From a checkpoint of a small class-conditioned image flow-matching model.
Model: 32-pixel images, norm layernorm, activation gelu, num experts 16, patch size [4, 4], layers 8.
Data: trained on simulated fluorescence microscopy of cells, 97500 training examples, 28.4 epochs.
Rows from block 3 of a small class-conditioned image flow-matching model, named by matrix and row number. Rows with one number within an expert belong to one neuron, the router's apart. Each number is 500 + 25 x the weight over its row's rms, rounded and kept within 0 to 999. All counts start at 0. Numbers have three digits each. After the name is the row's rms in percent of the matrix's.
Before each expert's rows are labels from the 100 images, of 14848 (inputs lightly noised), where the router gives the expert most weight on average: "responds to" is what is common among them; "colour at peak" is the nearest of a few named colours to the mean colour under the peak. Only what is clearly more common there than usual is listed. The data: simulated fluorescence microscopy of cells. In brackets: how many of the 100, against the usual share in percent.
# router: router (model.blocks.3.mlp.router.weight, 16x256), inputs 240-255
# up: expert up (model.blocks.3.mlp.up, 16x128x256), inputs 240-255
# down: expert down (model.blocks.3.mlp.down, 16x256x128, transposed), outputs 240-255

# expert 12
responds to: out of focus (100 vs 20); yellow stain (53 vs 20.2); smooth cytoplasm (52 vs 12.1); cells: ten or more (50 vs 24.9)
colour at peak: brown (68 vs 11.7)
router.12 092:521519465485522522515551483457516491522495512480
up.0 097:489497511497472489477524517505501523489504477491
down.0 118:488503489488500416505542491476501523487498492496
up.1 114:518546479439513457569498482524477499480515519534
down.1 083:503490480482500509488528512502477509509496494495
up.2 125:488533508494532518458490524504476501504493510550
down.2 110:463512468501513491495540487563507524489485490461
up.3 103:506553501498542475473519490534481508488432502489
down.3 106:485499478489516434504531471556504545496461494516
up.4 094:522486557501503492517472476502472445480436505510
down.4 105:505516523482491511504470522467504512524452507489
up.5 102:502533487502507494503474508495468464516477450496
down.5 104:495513508503510497497528517560523533516482508544
up.6 111:486528503496481491473503487555464496481461506485
down.6 152:510500470495495459493537463577511512511470506490
up.7 096:489498482511478489497510531488488476499503542479
down.7 099:496512503501480486493480469492502515484533513494
up.8 087:477530537488520501538530465455499495483502476484
down.8 095:507489527523486485503546508486504500503538506479
up.9 107:514465514491524562489553490517516516480495511550
down.9 099:499502491487503507491557492572511475509457502549
up.10 097:548489505510527513490486535532464466465463481470
down.10 090:519521492507491536528504435496486488505409499507
up.11 108:453499470509500523500515514513487493472471491519
down.11 115:515489448474505463500572498516517470478476516488
up.12 089:504515528495502464524473528489484476503496498485
down.12 100:495498494493499480495451495443492483517528507515
up.13 088:514516526489498479540525497529508496479535527480
down.13 087:517498521480495524482481501511491487504538521471
up.14 114:516491489496498510523472511523494480444485446513
down.14 099:516491530490512539504528492520525519495454503488
up.15 104:503503503503482512499524525506484490487484474478
down.15 109:522503475508484536511476466471523444516470494486
up.16 092:480479493461525514479478469545485495502472523461
down.16 098:496511513510491528508440465530499480476500508503
up.17 106:465526482463513471469539484494497485489486444490
down.17 097:489497483500503446514505509539510488503510509510
up.18 102:555510521516502479475488457536499555510470456525
down.18 115:502495506493499485511473508550463485505495508543
up.19 098:525487544519515513441482532501468505467477499481
down.19 096:511528528501498492531516468471522490499412509496
up.20 096:520482497518498459490500505545490425515526507493
down.20 098:476519459513501480511525568498510475492566496528
up.21 091:430485509497515483488503480572498515492450496507
down.21 092:490505504499490499495523482544534467515519508523
up.22 100:551451516498491519448530509518494532474484501548
down.22 101:519495542506497492531530455540475509517522498528
up.23 097:514511502493528449488495479520485484500484489470
down.23 105:516504496503504486500488488495495501499529492507
up.24 100:527490504538490459507480565495495450469503491506
down.24 111:507508455515488495504489499467484502515502479480
up.25 108:507493490499516498537494503520496495502457475517
down.25 104:460499491510489469496537502529508549516549509512
up.26 089:555498509530448518523496514524523501506520503481
down.26 082:514508491479487487509528515540490509510521500504
up.27 096:492439510490557501467503451474508534485453479505
down.27 101:524506554502506536514554530501503524485510494498
up.28 103:537524457520498485481481475540500469466484510509
down.28 085:497504530500497503493567497541512545479515497509
up.29 101:510487493464512493492506484556489459494521507501
down.29 109:481498487486509469500509508517519503521538511485
up.30 094:489510499498518480514500487510494489514528469491
down.30 109:503507471488502457500508482466506518483481493484
up.31 105:526499496502514530509511529501488478478468499554
down.31 123:535499474453498519493525489503519458499448508517
up.32 099:523498526519486549505517460504480512506461463555
down.32 099:512501581465498521496495544582483479496476497522
up.33 091:499521541529524505495427523534491527487476483482
down.33 097:494497505489499477502519470539550500537476503461
up.34 087:534536554488513475527445495470479508491493534507
down.34 080:515501504481508520500527549465478497473499509531
up.35 093:523544509458511457484502511533445494517538517492
down.35 109:460489478517486435511523526493477529490585500452
up.36 099:516487453499511459498476511507505492457448474505
down.36 109:513517523513491484507488491500498479509532477491
up.37 099:466484537508487551481517466525509562507476492557
down.37 094:509505551485499446505504522557504488498518517545
up.38 093:524487513508486514499464469489529499506463512516
down.38 107:526479456500500489495497535418529498504494492468
up.39 106:526515543509474540496516502510470465504453484542
down.39 117:511509494497497529503495484573503485510464506515
up.40 103:518504475496528490514503500515485478459479497495
down.40 094:536530499523484518504475506484497468466470485484
up.41 096:498513494504528496515504483526470466497526493463
down.41 111:508488479491502484486472509492532461531553510498
up.42 098:482468513445532496452505481543507515498487526516
down.42 092:505499512477508467503506475574499553502497513468

# expert 7
responds to: crowded (100 vs 24.9); cells: ten or more (100 vs 24.9); membrane rim (41 vs 12.8)
colour at peak: purple (25 vs 3)
router.7 106:483494526545490497500460505531504514464416510502
up.0 086:488495505510486476479510503481429481492493492511
down.0 096:516514511502494439490497475511525517547512482479
up.1 086:492486532484489478502556496510430532511491468536
down.1 073:457486538493505463531524465508504507493474494508
up.2 080:486509496508512484509457536495497494529490511537
down.2 090:500511515512518492501522497537503488498508501503
up.3 099:496517477494527507498510520497530533502548491457
down.3 110:529471479554524487503500495483493511500519512493
up.4 107:502498457519489508497524474534502507520530504462
down.4 106:476478525448487494484516479448507479561496498517
up.5 109:518532483462538427494524512487491528501484502504
down.5 103:519503499481475519516505555534476521483489477500
up.6 093:508529493523452446508508488520489534497497483503
down.6 091:474530456491521488486554513524507533499535495511
up.7 081:495524500481482509523526502495492501457526520481
down.7 088:491494511523522494502537531540528537485514490478
up.8 117:472561459450514544456496508520482503507501559506
down.8 095:441538496508503528505494525513523520525517492490
up.9 123:518514492524529463536527501492492518521487517496
down.9 131:490498481495498483528489560525484490511537490517
up.10 102:562493484472489451462552461497474497508532475498
down.10 101:536483458521493482480560511475546501500488511485
up.11 085:527482534471531486485499502495482474543485491475
down.11 093:568498565539505515477483501493522481508449515446
up.12 096:494503471474518522485514473465519496511517488501
down.12 098:489497496506512516500478542477495470500528510507
up.13 114:487498510495522500494496451519497492467508486493
down.13 098:456502474506482511495541529487513498451491509509
up.14 081:501506446471497518526490530468523497490499533478
down.14 073:506479503545489513529468465474498447454492515526
up.15 099:524497516527540514508474482478455458519485506495
down.15 083:469503489487496526500495519512460478517478485523
up.16 091:465533491482501512474499529481449512494478504432
down.16 073:428523482497502490505509507513511528486516472528
up.17 116:510491522504491438493504513532485522481509493513
down.17 098:495492498506511515513469514522474485513483484501
up.18 091:499506522509475507499527492498505454515522484506
down.18 106:531506492505501487487505478498515516531481482502
up.19 117:515493470481494509469486471491449506509519503573
down.19 124:531478539510499514454492470502538504460431494504
up.20 081:505504470504498518486491478503502507506465497526
down.20 093:534498505521491549507465503505518454495443513453
up.21 129:542465509494500497498511509507493534489517478487
down.21 145:522483499497494475527519519518469550531506496484
up.22 079:512524488513491540486514508470508521491497494519
down.22 084:465499502478506507525541478494459534503472514503
up.23 099:498496511508523509508467482505513482474525511462
down.23 094:457513426474488496514510499466472516481537477583
up.24 081:518508515466501533506459513554518504517492507498
down.24 078:473500544517501470521496478549468484475475489462
up.25 095:532517488467482476450487461483513516513513475511
down.25 108:510500493510499469500484526494462473503456469511
up.26 113:527528482483506512501493516477476517492515508504
down.26 114:547502524498499481490480500529504538550485473496
up.27 113:515450495516507503467536504510503506498521460445
down.27 091:506437527504502507495450456478477469548488542492
up.28 116:511507506474494494481489481442480500503493472504
down.28 099:445500491487502510505509502522476513493468484501
up.29 101:513519511511487516484506498539484525481507512500
down.29 113:495487498506500526499509542548499526509510493488
up.30 087:482510494497490493499500486530478490506501508456
down.30 084:493509526538494480515545512474508472488480505519
up.31 083:485518479487507556471479540493535558497506486514
down.31 089:558488536512485483526466482493444532480494487512
up.32 106:494494503521500546500492527496487485505492469474
down.32 099:458493503497500540502521480521484497522536494464
up.33 118:524482519496508501494501485540491498520491509508
down.33 122:529491488484504539508506520506479509485507478515
up.34 093:477487539493492496493474445504529507511502489462
down.34 074:534483537491506505494474519521474536500463515507
up.35 080:468505488502499542499456496490493504469485510468
down.35 083:528480469474503511503472522477482492520539513540
up.36 122:512500491502521500480503499528509511481517487500
down.36 120:574471475521497483491502493516511463491515502525
up.37 117:500479519507562483529501500511507521488472495467
down.37 116:487513529477501515490474488510490515498427495491
up.38 099:547524511517554500507512478472517527523501485516
down.38 100:542513506501476505495481466522515491519495496441
up.39 116:521526515507500521508498489476498525486501515488
down.39 105:517513504551495446509531536527517504501523494487
up.40 085:453481513473465493468519419521481518532500469477
down.40 089:509499485501492482477492548528490538571475505475
up.41 097:483516478475525533521502511511491498489466524501
down.41 071:485491502495508497527503481529473483475471493488
up.42 102:491474465514537517479515491521465494498480489453
down.42 103:458469477521488489482515480475537471505493524489

# expert 2
responds to: crowded (100 vs 24.9); cells: ten or more (100 vs 24.9); yellow stain (62 vs 20.2); vacuoles (60 vs 12.6)
colour at peak: brown (46 vs 11.7); grey (44 vs 1.2)
router.2 107:470503505470501512505504479531500497504522504472
up.0 114:495477496497485513530489450503522520519512495526
down.0 103:467471484516517499517460549510464511553493488496
up.1 086:482465485495479495489484476518493478494570503521
down.1 097:485506488500499482502447502554486470486543515522
up.2 120:498471486507458511528517453515472533510507521498
down.2 098:468460471490550490497496534504528478547475477468
up.3 102:547505501517506517506483500494485490480504527504
down.3 103:537454441505481468483467540523479521494496491529
up.4 126:514485500488494510537482453503496501513500456494
down.4 121:505474505497497492522514537526485527513466511516
up.5 134:471557522441477529452527527512474512512489555502
down.5 118:440553488574519502478483507490492520536497482504
up.6 083:527549467497498451471492511472455513466503519531
down.6 088:498501514458473503489573478514497506458497498489
up.7 085:509508480555490476525493543476528503502488459530
down.7 082:461505478478484513479502469534484491531494552514
up.8 104:497485471515483513513504492465501484483517451510
down.8 113:513529502516543493507537461519527478507477518471
up.9 090:489487522484482502508508485520440470492505458485
down.9 095:546503534516498487493470523539538492486534485496
up.10 110:514492491463550503471468482519496481484475552479
down.10 094:513502502519445448489525465503484552465499443521
up.11 083:507490559478535496494497493482517525552523446481
down.11 088:508467547491506502483509487458485535506504491472
up.12 105:483518507501475543521492525484483474473480470506
down.12 109:498493511460548522535530509491528524489496528545
up.13 105:513572474505481502457510479531456509481500526509
down.13 091:514550503507501534493491507472554489448522500509
up.14 084:476508492541485486495500510461490513459501488525
down.14 096:495500508492486465490460509502497500513498509478
up.15 123:531507433518494548499497511486432471527521501413
down.15 125:491499538495525461493496526495595518483555501506
up.16 111:510556500530509507561473517509499469506506478487
down.16 105:507515531486482480524557494510509501462484519489
up.17 088:506488516487502522498466499506499474499468537528
down.17 085:525505511499503530502479498532510471483465509476
up.18 087:546504511526497466470492482471466516484494525530
down.18 086:528521492491505517472507533492532532509519481489
up.19 108:485508525524507480489523479518492454449456502515
down.19 126:483516548484507457505511538540466476440497500491
up.20 109:490490510471506490484488448484513529544509532487
down.20 101:502495512488502478495499448514477530470472489478
up.21 077:470452457488469473492523498508505561501530504520
down.21 084:500511476490485499515518556491499535479526490506
up.22 078:466493518461494504514522520488465519483497554498
down.22 090:505480514492500491490511507481489517492517534495
up.23 103:500476495494505495483489466491503501497498461499
down.23 108:495476453492521483508547492494476494491498522527
up.24 087:488497456500497543499539494499506451499494524496
down.24 096:463483460486510495486508475487500487468533512486
up.25 078:463495508470493481531502487484486464548509504514
down.25 095:531525496516503457479525489498515469535532501485
up.26 102:529548523501557503489496506520484467461472480525
down.26 090:489565532495445511508481455514474532464523517467
up.27 088:512523474450473485478501510483495503465470454473
down.27 102:497482470518472468541532461456475485450467482498
up.28 090:509508436461548497538520503488524505491493518464
down.28 098:525471462531520490471527484475495488499555499518
up.29 087:515496436521557520485504490494526474527491488446
down.29 084:512488473492524517525488490472474459531472503536
up.30 099:510471451549432485538508536520474493518480488506
down.30 101:508482537518554474550512524481505489495521528492
up.31 086:501490479516521521542525502469492477517497518498
down.31 097:494482505512447538542515503472534467496497478499
up.32 095:516506495456481550493480499474502462486493499494
down.32 118:492483511541531473509515502495493475451499505466
up.33 090:509467511492547534452473483494509483496475532507
down.33 091:509485475500438518465497510487477491484505497512
up.34 084:513504518516479501517527527502480511506512508516
down.34 093:537527515465535494509467533479556493499518500483
up.35 095:474506464483463478537493489504529510526497440516
down.35 103:485510485509542524549480505479502512514499550500
up.36 100:493484433522532447493505525480491564507507518496
down.36 104:512482460512500510501479506511472462496491519504
up.37 086:521484438505497552512493498521507465500445520523
down.37 098:510516471520482523490461533502475455498461500495
up.38 114:489507536532549535488490493507541550505518497460
down.38 121:452492474474460572500506491477479495525466501497
up.39 102:504560553521487496533447500489481480516478495529
down.39 102:523456543510515491485431481491535485557491510502
up.40 106:469503518519511534500486519487521437488479548507
down.40 114:445494516487471496509527474520490513491503465512
up.41 082:496492547544433509556490548461516476516495514501
down.41 091:488513534480579491561491482494489498472508505469
up.42 074:523484523487535464455483499467513446590499493494
down.42 085:507533504489478471478505512482506476549508492503

# expert 0
responds to: crowded (100 vs 24.9); cells: ten or more (100 vs 24.9); cyan stain (58 vs 20.2); vacuoles (48 vs 12.6)
colour at peak: green (55 vs 6.3)
router.0 109:516492498482499507499518497503485519494501489499
up.0 089:494525479498562499470544494495481497511502506484
down.0 104:492471502474551466497533486486477467492513496490
up.1 089:489503468485513479505535513491503473478498522472
down.1 112:533515471522506456508527478457487455483513504465
up.2 095:457481494526569493524519483488532504493531490506
down.2 094:505539492532545478480510523494516528490504500458
up.3 089:551512498521529518476501527489493483499489518546
down.3 089:532502531469517543476502474499503469514497468512
up.4 083:506498483466493521526494493492484488448517484512
down.4 091:485518490497508508484497490458502495459534495496
up.5 099:491484477500497484452523458506524519526551482510
down.5 103:467511484498505533520505509497454501520592465527
up.6 096:461511508510565485505471469522512495484521550504
down.6 090:494517503527437522487532501525491495474515482550
up.7 112:541485481504434511495503492514466522465470508516
down.7 099:528496518488521546508541498500524481496483509447
up.8 094:505578502473558492512507500503492493456486503500
down.8 104:467442493529535437498484503492494498515465496493
up.9 118:494492498493511478511525511477509500495497492496
down.9 145:549505535490494481506531492451525509508509507478
up.10 092:505474493529486497517565473509549559498463501484
down.10 096:510487468512517472485538517504506522510495499550
up.11 093:507484548512500494453536453496498488513525544507
down.11 089:507511572510490478534538513465469511498558507443
up.12 101:483488494477476486481478504516465424479526495483
down.12 095:504500507490494492501514500539510415473554488530
up.13 104:504501487464456493505494487536486509540480551518
down.13 098:512502484545513491488511478479488532498497444496
up.14 085:458513558517525477497503495491532510532484474524
down.14 090:518476542506516486481467482489523520549473474526
up.15 100:467505495479451486506528532507534512507522531500
down.15 103:503483505527447468525519499490496498521470534499
up.16 094:480540516496532487516528531497520483466502430498
down.16 079:512488525526529479487534484465500519490493458531
up.17 093:424477494478500478462469466484522486529503509547
down.17 088:473468496490479496479480527503510487526470455490
up.18 083:505467474505501500496527488494513503479483512455
down.18 088:500529500491515529529522508431475532512471480512
up.19 117:541522475480470507478515490494492540493495508510
down.19 107:529507543492507522496480475504517561491485488435
up.20 085:483465490469454509515518528485503507516500521496
down.20 100:511510514514465519496507475472470490492520478485
up.21 128:497527499478539503492503532506511505493505500491
down.21 121:500512484476502541530500454502518506478492483503
up.22 130:541443492527549487516496504520478489497512468506
down.22 087:549422508478477498506524511486510501519478526492
up.23 090:495476487454514492483515475507498506505492501498
down.23 110:510518501461508457518499480511490477511530511484
up.24 116:524506501514444514519483467512509470485513510496
down.24 119:505501565497510537504523464516486451528505508490
up.25 115:502518488507521492511493512502531539492511474466
down.25 113:495497530475479464510555461557479595485510502478
up.26 106:502496470503443504476515512520504505479488506501
down.26 103:528521503495551493484499506520527509507506514515
up.27 107:503488469495529496499511541510511496496514508502
down.27 101:506481511505452474531507483514496567474504513451
up.28 097:502529518533500505524507544499507498493499483485
down.28 107:499481491547491521495507514505487539502501466508
up.29 099:540569519522479500533502493517492525485501462497
down.29 102:522559523488520507538488506507497513491483530486
up.30 117:518514526551463521474479499540491520528496482508
down.30 091:515491505465520492499539480507539525516511517500
up.31 100:508470483480504484561517460490516499540519525512
down.31 104:487502502470502481447509497483492508510523518544
up.32 092:524484498472465502505530485566515501487483515460
down.32 098:485492476528484486524521494527549497501463488505
up.33 109:513474481484482527484500497526431523490507527444
down.33 122:503488471520501555498540519504597496494526500465
up.34 085:465512464481485530546501518462553466492486519485
down.34 082:510480456489498514486471526441499446496460475528
up.35 079:521510530520501492473563495498467539489493479498
down.35 082:485515519483491493473548526480478558498480504531
up.36 103:508466498546530480503481497471531510518516505481
down.36 105:488512541524496495505484481521488518501489497498
up.37 083:496420514547545525428487524501501506468475465460
down.37 091:469560551541520494549476495503531509497470487512
up.38 088:482480513557497526462507449513477485465511487511
down.38 092:499502494501493547488497537505509499505499497494
up.39 103:550499492526485485478471461463486535537496490504
down.39 089:520460460487510507509529510512528514529500544478
up.40 093:506524534486531476488501502475506496501517524502
down.40 081:501521528511438568464531516544494505491497468507
up.41 135:514526484539492509470500494518510487520499482525
down.41 095:528532485455503479465545505486465550520486531514
up.42 079:480529515486470519535470514491520482522505467483
down.42 088:500489517495478567481484490478487522521512500500

# expert 8
responds to: magenta stain (100 vs 19.5); crowded (99 vs 24.9); cells: ten or more (99 vs 24.9); vacuoles (36 vs 12.6)
colour at peak: purple (98 vs 3)
router.8 086:460485490488497493499500519473511489501492510509
up.0 109:495545514475558497497508521487490505514494530510
down.0 115:486469496542552441505526506463491501493489510512
up.1 095:533527498522571498480505465510485508485508499487
down.1 103:498495513488553485533517492497486510506527507462
up.2 114:522518492460544534482485514507495520506467450532
down.2 126:482519469459520529512485496493521515528464466516
up.3 113:478493496484485516445475493526493512463505487509
down.3 109:458483519501490509458521498484502512507494517482
up.4 082:479494508531455489557485507491507482488514426505
down.4 101:526484536505456505486516466471497493507528457513
up.5 089:530497508493496474539480481503472519506512530489
down.5 104:522500505506487447503500490492507520487525464499
up.6 079:528497479519516500505466519513522529481482526525
down.6 100:553440514511487471495464490500481466481473503485
up.7 085:511501463478442511462525461514480510531505538495
down.7 100:470482473537472551498514494499485453514500496527
up.8 096:510471513526529495471474491508494484486492475514
down.8 088:516471487495444495506480499488485480464511540526
up.9 093:516498464440459542507522505511517468544565492500
down.9 110:506487484518495525518518507520470482540593500539
up.10 116:494489504522470521601491561496530471492500519504
down.10 085:487491524482518472593490453505482510468505501465
up.11 084:476470493494504530516535504479505520489528494478
down.11 090:421526517474512537485514464464482508504507512495
up.12 091:556509522519474489528469501478517497508507503497
down.12 087:515500514527504504498484495482494491478518509471
up.13 113:549540504467549527450461476536468514521482505487
down.13 105:522526481516455486441551513493515535471513497506
up.14 121:520552513487533498469511461534491498453490458473
down.14 095:510521517508491539467470506491489537473478518492
up.15 092:522469500501499480499515507473502490471509474503
down.15 093:483526508482508484489516505445500483500501483497
up.16 090:498470439533505508538515505495545486498481533498
down.16 103:492510431542473482502516510495474478499461515509
up.17 092:515525498518522509431482484480500489494500499499
down.17 088:511494488495543522533494525467491499513473485482
up.18 107:494477503532504505458498547514510533521483449515
down.18 107:515515487472494468441452497500448491507473554485
up.19 097:506475489585508485493516459460518526510521497489
down.19 082:511487471456503500490465550478478514521476462504
up.20 086:507461533489459535517487479513496505556502507488
down.20 099:493551504472495548520454517488492497526500497482
up.21 081:500470519515558506469527520512525516518482501507
down.21 099:464526506514504502541541442500468532474501504534
up.22 105:487540474488464523523516532534526509494508457499
down.22 103:470539491551537516500511463525461534527510526474
up.23 080:504472499507501500536538528499484518487497520523
down.23 094:501540493461500503495540480517499492487491528486
up.24 085:525493490507498554503505507511496472525481514471
down.24 093:495492482469499532573469454489489456511468487485
up.25 108:522449522524516495480481475499497532487511469482
down.25 093:502432482478483511498513522505494538477489502486
up.26 090:468539533492474503498459484493514488498519515480
down.26 091:516486538545487499520476513451456504478533463495
up.27 091:506460537508511535493491473543487528535485501531
down.27 096:523444510485504458528481485517533491525497495506
up.28 099:489512529498533476490491514478502490505487518519
down.28 091:519486526480516482506502492470509506485463536488
up.29 092:504480471519547484480505492466515512494509500507
down.29 096:461464475487446525495507497526482523476493505545
up.30 103:499490486522496490550484525501551552511514537482
down.30 111:511474516456483452561514486535452566484489476472
up.31 098:531520490492514458496498488507499534497449484507
down.31 097:495492477530460494494510513527497500506507503518
up.32 093:542518466462536517467530482493478507523508487486
down.32 084:504488431510496544505526504481493444474522482528
up.33 112:492487483524533491536524423500476490525511514496
down.33 093:486488502507475486540482582515499474531494478489
up.34 102:488520500454503488500485518494490492503503500527
down.34 111:500491499513514484491536480475498490512512494481
up.35 110:513488493472483488503540505531482484474517529491
down.35 101:507493507509533492474536525503529493491476496501
up.36 100:488538502483429499505533464534467511537509544521
down.36 098:455529529540569502494490520509518518551506476491
up.37 110:501533473446520484529481474542485453502503538510
down.37 111:505486441501516490479445513515519468476499517497
up.38 078:501503505481503520488516468517505522507487479524
down.38 097:520515528507494515510542521488476518503510470488
up.39 113:483470475476564514516522470549502496505528487493
down.39 092:453466512487432511521519512506507517477491466521
up.40 107:504508499471446504431485501535457495475501452478
down.40 105:527515540550540532461519483521524472511487530478
up.41 085:481504488561522475558477536493532506503502505522
down.41 085:518499463515496410496488507479495490486490518492
up.42 080:512487475502582507522520459511525517492556503460
down.42 090:470513453507510495473509525473480477470533487473

# expert 13
responds to: out of focus (99 vs 20); yellow stain (88 vs 20.2); smooth cytoplasm (48 vs 12.1); look: ring around the nucleus (33 vs 12.3)
colour at peak: brown (71 vs 11.7)
router.13 090:474499470480487529517525498460513494527511510513
up.0 099:530493491520496485566444526530440445521477516453
down.0 089:482510478504498552494488510488475471543469492497
up.1 091:515515510507532476503483544553525496500501468517
down.1 095:492503460497500478510528514505506479467501488436
up.2 087:485454485541499512487485499514535484476493439533
down.2 097:506516515467495523505470489497501475487468498469
up.3 115:524529460562491498496484502525489499515482498520
down.3 104:467523511497494495501517507517489490495457485474
up.4 102:480511494486512533523522500533515528466495487512
down.4 096:501496467493500538495550522582503509486513494528
up.5 096:535494536504474470528454508494491500552504495489
down.5 094:500493494506490456486479485443486481507554505530
up.6 099:525456422482488524502509524515518492524507530468
down.6 093:469507459484494551487508489477500489484541502505
up.7 104:465486464491469506495520481544508470512510511513
down.7 108:515497473487493501505461525593509503494524513471
up.8 083:454530522508514477518428524520506490460460489451
down.8 093:503493570489514524496425496504533454535424498482
up.9 092:460483473508491513504499493550498447521466504513
down.9 083:505510487480474548496507463512524464498435517522
up.10 094:500517529507525487498500447473531560528502477521
down.10 095:481524530482505498499563564457489509467487516469
up.11 096:507504434487523506473472494524479491492522512439
down.11 090:507507465457502518501511472494528515510526513466
up.12 097:490508539483538488480502472472537485501499509507
down.12 106:491495500502501495500517461474504503513526498545
up.13 099:526497487505502467517482496542470484488451522488
down.13 122:505505521518503495509519496526473533495494494515
up.14 102:529473500485519484511509419499511499507526471517
down.14 113:489496467508504398492507494484474508544550493521
up.15 093:509511499542494472497492484514471514509462485504
down.15 100:506497501509504488500497492541512499527482507484
up.16 126:522505455500503501511497503528484504477443496542
down.16 106:517494498485511493502550505566491573494537493487
up.17 107:505505490482479525513483522482499503478449516517
down.17 124:496500417463502497499475495456493538507413509508
up.18 101:545484486511468464521492531521482468471468494496
down.18 102:506509476507489522511469493490478493495480487479
up.19 091:490485525523515495478494497519492517486452510506
down.19 100:515505538528497475506492482528506493501485499506
up.20 094:480433510491514481499512469513498498469469519521
down.20 088:517510495483501511509456518542510535480447495501
up.21 100:521517514485482477527500553501506469508528501493
down.21 097:477494514502489510502523527454459493507511502505
up.22 084:519484510501475496471511523491488525479487475527
down.22 081:482507514484485515515494479460507478502427507496
up.23 097:507492542534525493484489490588502527484458502473
down.23 113:525505515483510563497465477589498497507459508476
up.24 092:546498494511505461522479536547441423512486506515
down.24 105:466510494514506477503466507466489507530478491487
up.25 087:548482532534509516492512512552497504482495467475
down.25 124:486508471471508486503542522561487479490464504467
up.26 086:565522506537487471513488469529474528476516529507
down.26 103:468488482488490444504526533549477536490514497490
up.27 097:466459476496498502536552499552488501516522500498
down.27 096:514497491489493466495462470571505501512481493471
up.28 092:529475484486525471478487454583512513505524494509
down.28 107:495490458493503440512468479513478485528543505524
up.29 094:511456471515553496501526493488499552474532473486
down.29 089:494516463473489483504494507561485555464504496449
up.30 100:478499486531516506487471556559495488478465515548
down.30 097:496509519488503495519454503538519469517503489437
up.31 102:530502555459481515484506497516472517456479537463
down.31 099:500509544492497552496553504560510539494428497477
up.32 110:533524477477463523488483489539474439455511524494
down.32 105:523506486490496490499498530542494451491499507513
up.33 098:470514499501512507512464504520451510526506497499
down.33 118:516475539509504463483447468523529493515515510518
up.34 084:495523524469555494482456492494516457496438498484
down.34 093:501498517525497521502501471479498509523505496474
up.35 096:500479544458499497462476517527489480491434532503
down.35 103:514508520508488476502491488562494504495473489522
up.36 100:452506484447505507477514502506505491503511527524
down.36 097:481512533489505554502517521562496495503549512519
up.37 123:536511444508537508474485479493489526490493494548
down.37 110:523505506495505475492527520557514549498504494447
up.38 099:527488482487501458524506527513469477498490510468
down.38 100:496520479521495463502521515445465477499522493479
up.39 111:559495537514466494471516500519482495456436507477
down.39 133:498499490492499500509541457505504527510418506479
up.40 110:494503487534479498551487516529525503458461479521
down.40 101:485507507487512508500573497518517536504494505505
up.41 106:493524466510510488481482485492522532519513493491
down.41 112:501501498479501507508541456508480576492529500509
up.42 101:557463496530479525487544500520476538483482499508
down.42 120:482510473488497499508556493520505544500462496492